From a checkpoint of a small image classifier.
Data: 197500 training examples, 9.9 epochs.
Rows from block 3 of a small image classifier, named by matrix and row number. Rows with one number belong to one channel. Each number is 50 + 10 x the weight over its row's rms, rounded and kept within 0 to 99. All counts start at 0.
After each channel's rows are labels from the 100 images, of 14976, where the channel reaches its highest value: "strongest on" is what is common among them; "patch colour" is the nearest of a few named colours to the mean colour under the peak. Only what is clearly more common there than usual is listed. The data: single printed letters, digits and signs in grey, bent and noisy.
# convs0: first 3x3 conv (model.blocks.3.convs.0.weight, 272x272x3x3, each kernel summed), inputs 91-181
# convs1: second 3x3 conv (model.blocks.3.convs.1.weight, 272x272x3x3, transposed, each kernel summed), outputs 91-181

convs0.52:61 37 57 61 57 50 28 48 42 48 48 75 42 38 53 34 62 42 66 79 41 45 55 59 45 70 51 48 81 48 46 62 39 26 50 61 40 36 44 33 58 50 64 41 60 50 54 41 43 43 33 37 32 46 48 61 41 63 62 49 53 57 48 38 51 55 45 43 46 62 48 39 48 53 41 41 42 50 48 56 58 49 70 31 44 37 57 48 44 65 63
convs1.52:58 51 25 43 49 57 64 62 31 49 42 55 61 66 38 63 42 60 34 39 57 46 53 54 38 53 47 43 44 47 56 46 53 42 36 45 49 58 44 48 46 54 46 44 33 52 51 44 57 49 65 52 47 42 51 30 42 49 50 44 47 43 67 63 50 50 57 29 41 57 49 50 60 37 58 45 73 47 39 39 35 51 42 37 47 47 57 37 41 28 58
strongest on: bold
patch colour: grey

convs0.61:44 40 35 60 56 33 41 46 58 49 53 38 44 36 46 59 64 40 51 42 29 47 41 69 42 48 58 52 65 42 50 28 46 47 48 55 49 46 52 55 68 72 43 44 42 38 53 51 49 51 42 45 41 43 62 43 38 57 54 50 58 56 44 58 36 51 41 36 40 54 36 59 50 49 38 59 61 51 46 67 48 33 45 47 59 57 42 42 64 38 44
convs1.61:49 39 57 54 64 52 41 56 62 42 45 56 41 55 49 54 46 29 47 33 47 54 55 56 34 31 53 45 41 49 58 43 52 39 64 58 22 63 36 49 44 63 58 42 36 49 43 52 58 52 39 57 40 41 29 46 36 65 61 52 44 67 44 44 46 55 51 65 49 46 55 52 46 74 22 58 50 53 48 43 51 53 31 75 60 47 52 61 67 62 55
strongest on: the character $
patch colour: grey

convs0.108:55 40 39 49 49 56 42 65 36 50 41 38 44 50 52 41 67 67 46 80 34 53 52 42 49 64 49 47 52 54 51 47 53 57 55 40 73 63 42 44 63 39 36 35 44 41 51 46 52 60 37 70 59 49 51 39 51 57 33 51 58 62 63 57 54 48 55 45 38 44 60 39 56 51 49 56 36 33 54 65 43 51 56 64 60 36 59 82 58 42 54
convs1.108:44 46 56 61 59 51 46 38 41 48 56 50 49 54 59 55 42 53 57 48 48 43 40 61 38 51 53 36 28 55 61 46 50 54 47 46 36 47 55 60 35 54 41 48 35 41 32 40 47 37 48 55 43 39 42 36 50 31 52 50 40 39 40 50 65 38 48 71 64 51 52 63 39 60 51 64 58 37 44 34 63 55 33 57 28 47 50 40 49 62 40
strongest on: bold
patch colour: grey

convs0.242:53 46 49 50 50 36 60 45 31 58 56 65 43 66 61 37 39 58 43 33 42 54 49 76 55 43 51 76 63 37 41 40 41 48 46 50 75 45 64 49 36 54 49 59 41 59 43 40 55 57 49 55 49 55 55 50 52 43 42 48 48 52 60 57 60 42 43 50 36 43 66 51 37 28 49 44 34 59 36 46 50 59 49 44 41 54 42 49 61 62 62
convs1.242:48 48 51 34 47 25 47 51 66 44 51 44 59 43 40 51 47 39 59 47 56 53 60 60 48 48 48 52 47 42 53 42 42 53 36 45 57 64 26 46 44 54 58 35 53 33 48 49 51 61 67 47 53 36 58 75 47 42 77 55 62 53 35 41 35 51 41 39 59 50 40 55 46 45 59 38 48 61 54 51 48 45 44 54 46 35 34 59 46 35 52
strongest on: capital
patch colour: grey

convs0.269:37 51 38 44 56 52 47 47 66 33 57 50 72 37 57 49 57 31 48 48 38 52 53 36 56 55 63 52 36 52 61 45 42 51 56 52 49 41 35 42 47 53 49 54 27 35 44 56 52 46 47 51 48 55 54 36 48 43 40 44 56 48 38 60 44 49 20 50 57 54 27 65 54 32 71 57 64 36 40 59 51 55 51 50 47 54 57 58 24 44 60
convs1.269:48 71 60 60 50 38 51 40 45 64 44 53 36 51 47 60 59 45 47 51 41 46 49 56 50 25 42 51 50 61 58 45 53 54 54 65 47 73 45 57 45 47 56 69 61 58 63 35 49 62 61 53 52 50 43 53 45 65 42 35 58 46 30 33 58 41 59 21 70 72 51 45 62 43 52 31 56 63 43 55 64 42 53 64 47 43 48 43 47 53 30
strongest on: capital; serif
patch colour: grey

convs0.81:38 54 42 33 59 31 53 45 55 40 55 41 67 48 31 44 39 21 67 49 46 35 48 76 50 44 44 58 54 45 57 54 55 52 42 49 39 49 53 42 40 57 56 40 45 61 26 37 49 62 50 53 51 53 38 33 41 35 57 44 50 53 43 57 79 61 55 65 43 42 42 50 46 36 53 48 43 35 47 61 63 54 40 54 62 71 57 34 51 46 50
convs1.81:55 49 53 35 49 49 32 38 35 47 62 50 37 56 49 39 57 45 61 38 42 41 45 44 66 59 52 53 73 52 53 59 37 73 43 41 44 35 38 58 49 51 50 31 44 63 53 43 46 51 37 28 51 44 44 69 55 44 58 48 43 36 41 44 49 44 49 52 54 49 53 45 54 42 33 47 55 45 53 47 27 42 44 64 51 41 50 53 50 58 40
strongest on: bold
patch colour: grey

convs0.261:45 51 41 55 49 57 47 42 42 59 46 42 50 46 67 41 33 64 60 47 43 42 48 45 35 35 49 60 35 54 38 54 55 47 40 49 42 60 28 50 53 49 56 33 58 65 48 40 41 43 60 50 43 65 39 71 61 46 54 34 40 35 47 51 61 57 43 72 50 58 41 50 65 69 67 27 45 64 27 42 59 55 56 48 51 55 50 64 43 58 54
convs1.261:50 47 45 46 53 57 40 62 51 59 35 64 50 39 40 64 60 49 46 29 45 52 61 34 44 48 37 43 51 45 48 54 39 61 45 49 49 41 61 51 63 23 47 50 71 52 41 53 51 55 53 50 62 40 70 40 45 43 49 56 62 59 64 65 40 79 73 60 52 38 35 63 52 39 50 56 28 67 57 33 27 44 36 43 56 58 53 50 40 56 60
strongest on: small letter
patch colour: grey

convs0.79:46 55 51 30 29 48 55 51 49 38 48 69 41 58 65 49 52 31 43 35 49 51 47 54 51 57 45 54 44 33 51 42 44 30 56 58 41 47 48 47 49 60 32 55 64 40 54 38 43 43 49 45 72 46 69 56 39 65 44 41 43 44 50 39 75 42 44 62 53 38 59 40 48 37 57 43 54 48 31 37 41 58 40 32 35 57 66 41 33 58 26
convs1.79:48 70 52 50 51 48 49 44 34 46 60 47 70 45 35 37 52 38 57 48 48 58 58 59 48 56 41 57 42 54 47 47 53 47 53 48 55 53 50 31 38 37 45 74 50 49 43 39 37 55 33 42 45 48 48 46 58 35 35 54 40 44 42 37 52 45 39 15 34 25 50 58 40 38 43 48 44 27 36 40 63 42 32 50 37 52 40 53 48 58 49
strongest on: capital
patch colour: grey

convs0.140:55 38 55 52 42 36 44 62 61 26 56 48 41 30 42 55 44 37 53 51 53 54 51 53 59 39 59 44 65 42 54 58 44 36 46 47 55 43 37 54 54 41 48 58 36 47 62 38 48 31 53 63 59 67 43 42 56 55 39 26 37 58 45 63 39 50 49 45 29 50 39 45 62 38 49 42 55 36 44 52 60 46 53 55 54 19 66 58 64 42 54
convs1.140:46 55 42 48 48 51 34 32 44 43 57 32 46 34 39 48 61 37 39 51 54 47 52 48 54 38 51 52 52 49 37 29 37 38 57 49 75 53 41 56 58 69 43 54 62 53 40 54 40 29 63 33 46 47 53 42 52 57 48 59 38 55 45 33 56 56 40 47 49 53 38 49 58 44 66 56 53 39 48 45 54 57 45 58 37 69 42 44 45 51 41
strongest on: bold
patch colour: grey

convs0.125:53 59 31 50 50 51 60 51 44 39 50 62 55 59 60 43 44 53 58 53 47 54 41 44 53 63 38 41 48 35 44 53 43 52 52 33 62 39 59 31 54 54 48 54 41 57 55 42 63 59 52 39 50 26 58 40 45 64 37 47 46 56 51 50 55 50 49 43 41 51 50 38 64 38 68 52 58 43 46 28 63 61 40 47 71 61 53 53 62 68 33
convs1.125:36 50 61 55 54 45 45 40 33 54 64 61 47 60 42 43 55 57 45 57 36 44 66 61 54 34 45 56 64 46 47 41 40 52 45 45 56 40 51 42 37 42 32 58 70 44 59 37 51 67 42 51 45 49 46 68 49 52 41 47 51 40 38 38 55 51 41 38 61 49 45 27 45 42 48 62 39 44 65 65 33 41 50 57 32 46 32 30 44 39 43
strongest on: capital; serif
patch colour: grey

convs0.170:57 32 43 49 60 33 46 27 48 45 49 36 51 55 37 60 61 40 44 49 58 43 62 52 58 61 41 59 44 46 42 42 56 43 45 54 52 40 50 49 28 51 54 63 68 52 46 52 46 49 49 29 54 48 31 50 47 70 54 39 40 64 58 31 52 44 32 38 47 51 46 38 56 30 55 40 43 44 38 48 28 46 34 53 36 39 43 49 43 46 47
convs1.170:54 39 58 52 56 46 27 52 60 62 42 53 46 39 50 46 45 48 48 35 50 52 50 50 46 63 37 52 50 46 60 44 61 63 44 56 53 45 44 47 44 58 49 52 33 35 49 51 45 65 59 57 35 55 49 36 59 45 54 55 45 64 48 54 39 37 64 37 52 59 56 65 28 57 37 54 31 32 59 46 68 45 49 55 58 60 62 49 57 42 48
strongest on: small letter
patch colour: grey

convs0.91:59 38 47 40 46 41 47 35 44 37 54 60 54 30 37 40 41 48 51 60 49 53 44 42 38 59 39 47 51 50 33 36 49 52 43 39 45 59 45 33 44 42 59 33 33 59 53 63 52 74 51 60 53 51 52 65 29 50 39 41 42 49 46 42 49 43 62 41 47 37 34 39 75 36 43 41 56 42 46 49 55 56 49 36 39 50 66 37 54 51 49
convs1.91:51 47 55 55 44 67 57 42 49 45 61 55 56 66 56 50 43 52 50 49 44 54 56 50 49 71 41 51 47 53 46 41 53 38 40 55 68 41 46 45 66 58 48 54 50 42 55 47 65 60 62 60 36 44 50 65 34 59 57 44 48 42 49 40 45 48 61 43 64 61 48 42 73 54 54 54 47 56 77 50 43 54 40 40 30 40 52 29 47 38 47
strongest on: bold
patch colour: grey

convs0.160:51 52 39 48 41 41 48 32 36 60 52 47 46 48 50 43 57 60 47 38 60 61 40 70 42 37 68 24 55 43 44 40 51 53 52 46 55 55 53 41 45 44 49 44 56 31 62 39 66 59 40 55 45 41 53 58 49 51 48 55 53 56 42 62 57 33 45 49 46 49 48 45 54 60 40 28 40 66 64 50 45 48 46 57 44 45 58 53 40 47 50
convs1.160:66 49 45 56 54 52 48 50 51 56 53 57 54 53 31 58 59 57 37 36 55 43 43 63 58 50 67 52 64 52 55 60 41 43 45 59 50 39 47 57 46 40 39 57 41 36 59 47 55 47 87 46 33 50 58 52 32 53 38 62 40 52 44 51 42 41 64 39 62 41 48 65 51 59 39 59 35 50 63 42 48 42 68 57 38 49 52 50 49 38 62
strongest on: small letter
patch colour: grey

convs0.157:41 55 43 42 57 38 69 26 40 34 70 31 60 39 56 48 50 41 50 50 50 50 50 41 46 61 43 55 49 46 56 30 59 34 45 60 52 51 56 44 44 48 62 40 44 48 39 36 45 61 56 46 75 08 42 49 39 40 34 53 52 45 61 53 37 52 69 39 18 42 54 56 56 54 51 48 49 37 35 56 57 52 64 82 57 24 48 58 65 59 38
convs1.157:52 53 39 56 25 54 36 36 46 62 33 49 30 34 29 44 51 49 36 34 56 46 53 64 53 45 48 66 44 46 45 53 18 39 53 55 53 51 46 62 37 47 50 40 55 38 47 44 41 42 42 59 40 67 61 29 51 48 57 58 51 55 55 46 78 75 56 43 64 47 35 52 43 44 55 51 66 47 57 55 49 52 47 41 53 57 45 40 39 42 57
strongest on: bold
patch colour: grey

convs0.51:51 37 51 47 57 74 47 55 49 36 43 50 58 36 42 55 39 54 30 59 45 54 36 47 46 48 45 38 37 47 43 52 53 44 43 41 46 69 48 65 37 46 57 62 35 49 45 43 60 32 56 48 74 50 31 48 34 55 65 51 47 51 56 53 39 51 56 54 47 41 51 48 42 41 38 36 46 51 52 43 41 53 36 48 50 52 35 67 52 50 40
convs1.51:55 36 55 54 34 40 40 39 42 49 49 37 57 45 38 41 59 43 61 42 45 45 48 37 45 46 37 38 54 38 51 53 36 54 41 54 54 64 81 52 54 63 35 29 58 42 29 54 51 50 49 52 60 35 65 58 55 50 56 57 45 55 54 53 45 54 51 49 52 42 48 60 37 40 57 55 59 46 56 52 66 47 41 33 42 72 67 58 60 27 58
strongest on: the character +
patch colour: grey